config.yaml
model: "image VQ-VAE"
dataset: "flat shapes of many kinds, plain or patterned, on busy backdrops"
downsampling_factor: 8
encoder_channel_attention: "se"
encoder_widths: [24, 32, 48, 80]
decoder_blocks_per_level: 2
init: "trunc_normal_002"
momentum: 0.9
nesterov: true
orthogonalizer: "newton_schulz_5"
Rows from block 0 of the decoder of a small image VQ-VAE, named by matrix and row number. Each number is 128 + 32 x the weight over its row's rms, rounded and kept within 0 to 255. All counts start at 0. Numbers have three digits each.
After each channel's rows are labels from the 100 images, of 14976, where the channel reaches its highest value: "colour at peak" is the nearest of a few named colours to the mean colour under the peak. Only what is clearly more common there than usual is listed. The data: flat shapes of many kinds, plain or patterned, on busy backdrops.
# conv: 3x3 conv (decoder.mid.0.conv.weight, 256x256x3x3, each kernel summed), inputs 0-127

conv.79:132123159138160117131146115189136116169152185079138129152085155142106131140117139137121118131128121112110152065124178160101082126119110140144126141097118109122134164169114120110121122140164114255132132134133218123125040129147163105106144094157132147144070093133171123130092130122115112247111136133080137107136125109118133107207096155133138155143151098133101116112133155129173120138092
colour at peak: grey

conv.49:090081155143104147156125110167125118112146134096109146144102093095184121140143179131160136089133088141159181147122180143128087177106173107123144202137118117145134128193129107145128115111116150190156127151175053104120102111236162111137109124135147153156070107104108121147149054129136121124096086130045154112149134132172088138111113110117118144114144104087106154138124129144117147153132
colour at peak: green

conv.73:077142130109127147128151131205159113141118130099151131146158132178124165128143142127155085146140107106086093073133255105100145119122112123105134112179138130141117175211144116125123116152144131255108121138146176143118135131035158126165131189122117153103075105116116119122132169153146128212153130143092171168023082095197159108150151127095167155146147140112129112145150114122136138155136
colour at peak: grey

conv.220:164113133099159147116169135182146110155131127091126094152138141074099129158081156148137047128134087131084174072117181146091119097117084123127119128089180148101111094102121142124106126160173139234122130140104084138125212149124092141098114168147075168132102182137184127106102111065142111147134142145119148159055157124103122101116153150102138141127114124193103099121130144115045087137092
colour at peak: green

conv.214:175179115089140119140102142083128125136219165106106141103130095157111152137120105084132169145123161129136146144143046148078247155146117154137110114125133130129135117138138248148127123118122135100143107125155142134113126130127058147134077071134114127089064169116129152089108123082117147148108115115143135175172070158106125129130132115164094147112103094168125129120110131152173140116112
colour at peak: green

conv.202:153119085139098120098122124093127127081078125170172146135120127147136152128101113157098216151103142114144115068147123141108202103135089120132135064142094127103109142140126149124136128154145094044144116112159081162133189112073122134118170112136132097133140073129155121147098205136109107083106158121214089221089151118098137129239113140132113112099112144149147120128110118135032153100180
colour at peak: grey

conv.1:140123104118145144110132134118139134143060130098127129092153118186138154132128132109153202111131184134112105089133184139111166109123132137133117127145138129125126142152144133130128134120121130132135119133128058119134189124151095130149130128132115151114104129118132148110126195152135161048127131121183088201076112124086118107111142123144123134128112133148102129121127134125116127124134
colour at peak: green

conv.226:140122133094156129114136128182108115123253167112121159128167137105139123113102113171099199169112059097072130114139125141127197115102126150132124135090155157131119183165160149143104112113138105115129145140149157155152146151050117103142105127129130107104070119096137117151122180152124143144127149130099076094174097094117129111162127129138124144115121113118108160137119120105065095142094
colour at peak: brown

conv.122:119117104131129138136117130210133114113224141118115165117167139102132136128117107117143108178132146127106168122120169138118164120115123126143137153132106123118140069115136119090135117139121127042158116122153223116104096119056157121128098111102152153132177125102093126140134184148114149201095084143113105116101123111099119133079119116147162169146156109166093151117109107103095183131092
colour at peak: brown

conv.74:112094137125161149122139146255138130141143108065107134118139152053106089146092142158128133165150182128082155074112166133042110120147118138148151203093113132122109104083142088092115126142132118104119147117106164140119108122062136118135118082115103114135163058130139119138114169159109136159140134153083109120096126115150136116103123139113158172116166122150103132110119141129103139146093
colour at peak: grey

conv.20:105137145126143099120111135150134120100156130107126159086132139107124136122127110136124219142127011112107146108145139134113152126134115137127130182134107122131125113159128155124117136132141119255117138118150123134124148135100173132129109140103123123134065070103112136148127162126119137078131120134103148081140107114119140114106119124139128187133159119112115130143133120118000150133109
colour at peak: green; cyan

conv.6:109175125149112128134139133216134116138115169087137119196133100107101126109125118148155197110092058115066120113146190125124095133088130122115123088099130133132142116173117125123146101119127138145100124120117131132118138113138158137092137126108114132147087215096106145126134145124161108137132099142000200114137123126179129121176147131110136111142115160135157112150127135131138113155101
colour at peak: green

conv.199:136110173108179109128176142153129111171111107067157133146168164117130149137127062104119058145138187102125069084136137124127070127133091140154107139134159135086126112115104156122120121160083107075118116140108161159141072152063109134090102101119148147119210155137148156093089102150123170192153139147147094197106104092114170098152147098174118120123128107138128122122146130119132124163118
colour at peak: pink

conv.191:106120139112099099174163119167082125138110094091138119132105138128127112097107107124135145139162150131100122077127113104116088173093118126142115143123135122134132070154120091137126137130127123067108144116113146136157140136095155127128113181165143119118127177145145131108125148124146104124180147124133079162005133125178147124164119124121147151147126115083148136149148120121154130123129
colour at peak: pink

conv.75:113122095144143118117125123105137132100140104130114161093122154162107140142128108104126007140125239134099126146120112136072148092184144145152126176116111105129135106056121126111123116101115127199143135132119181105123192121102121116129139074124148100122152024128137141128118129156113139165119139124186101145117144098080135117071094133184120156126167115142089141100132125132147146152138
colour at peak: pink

conv.116:166092167085122171123150127139108124164202165062139115129143098059166133114104138152113127100138180142139130067107085119107032156080110127135130136103157127096124141082120115155122123159119111112143099137112074138141043119227098141124108103151123155138156166127162088105129068088138134165120103131112112113157128147106083126198153117114103101094112123163093137140142132130145115163130
colour at peak: green

conv.140:102104110128116138146118121214105117116177134112117134124150139081146141112145117115129160139146119117111154107130201123116135137126123114158153187156120126123135080108118090124134142134076121064109126118143178133135073122112208134128119107090131141153083066124098104163142151155135153158134119137078112030122117113166128118087133093169125186146160124080125159147138100092105180110071
colour at peak: pink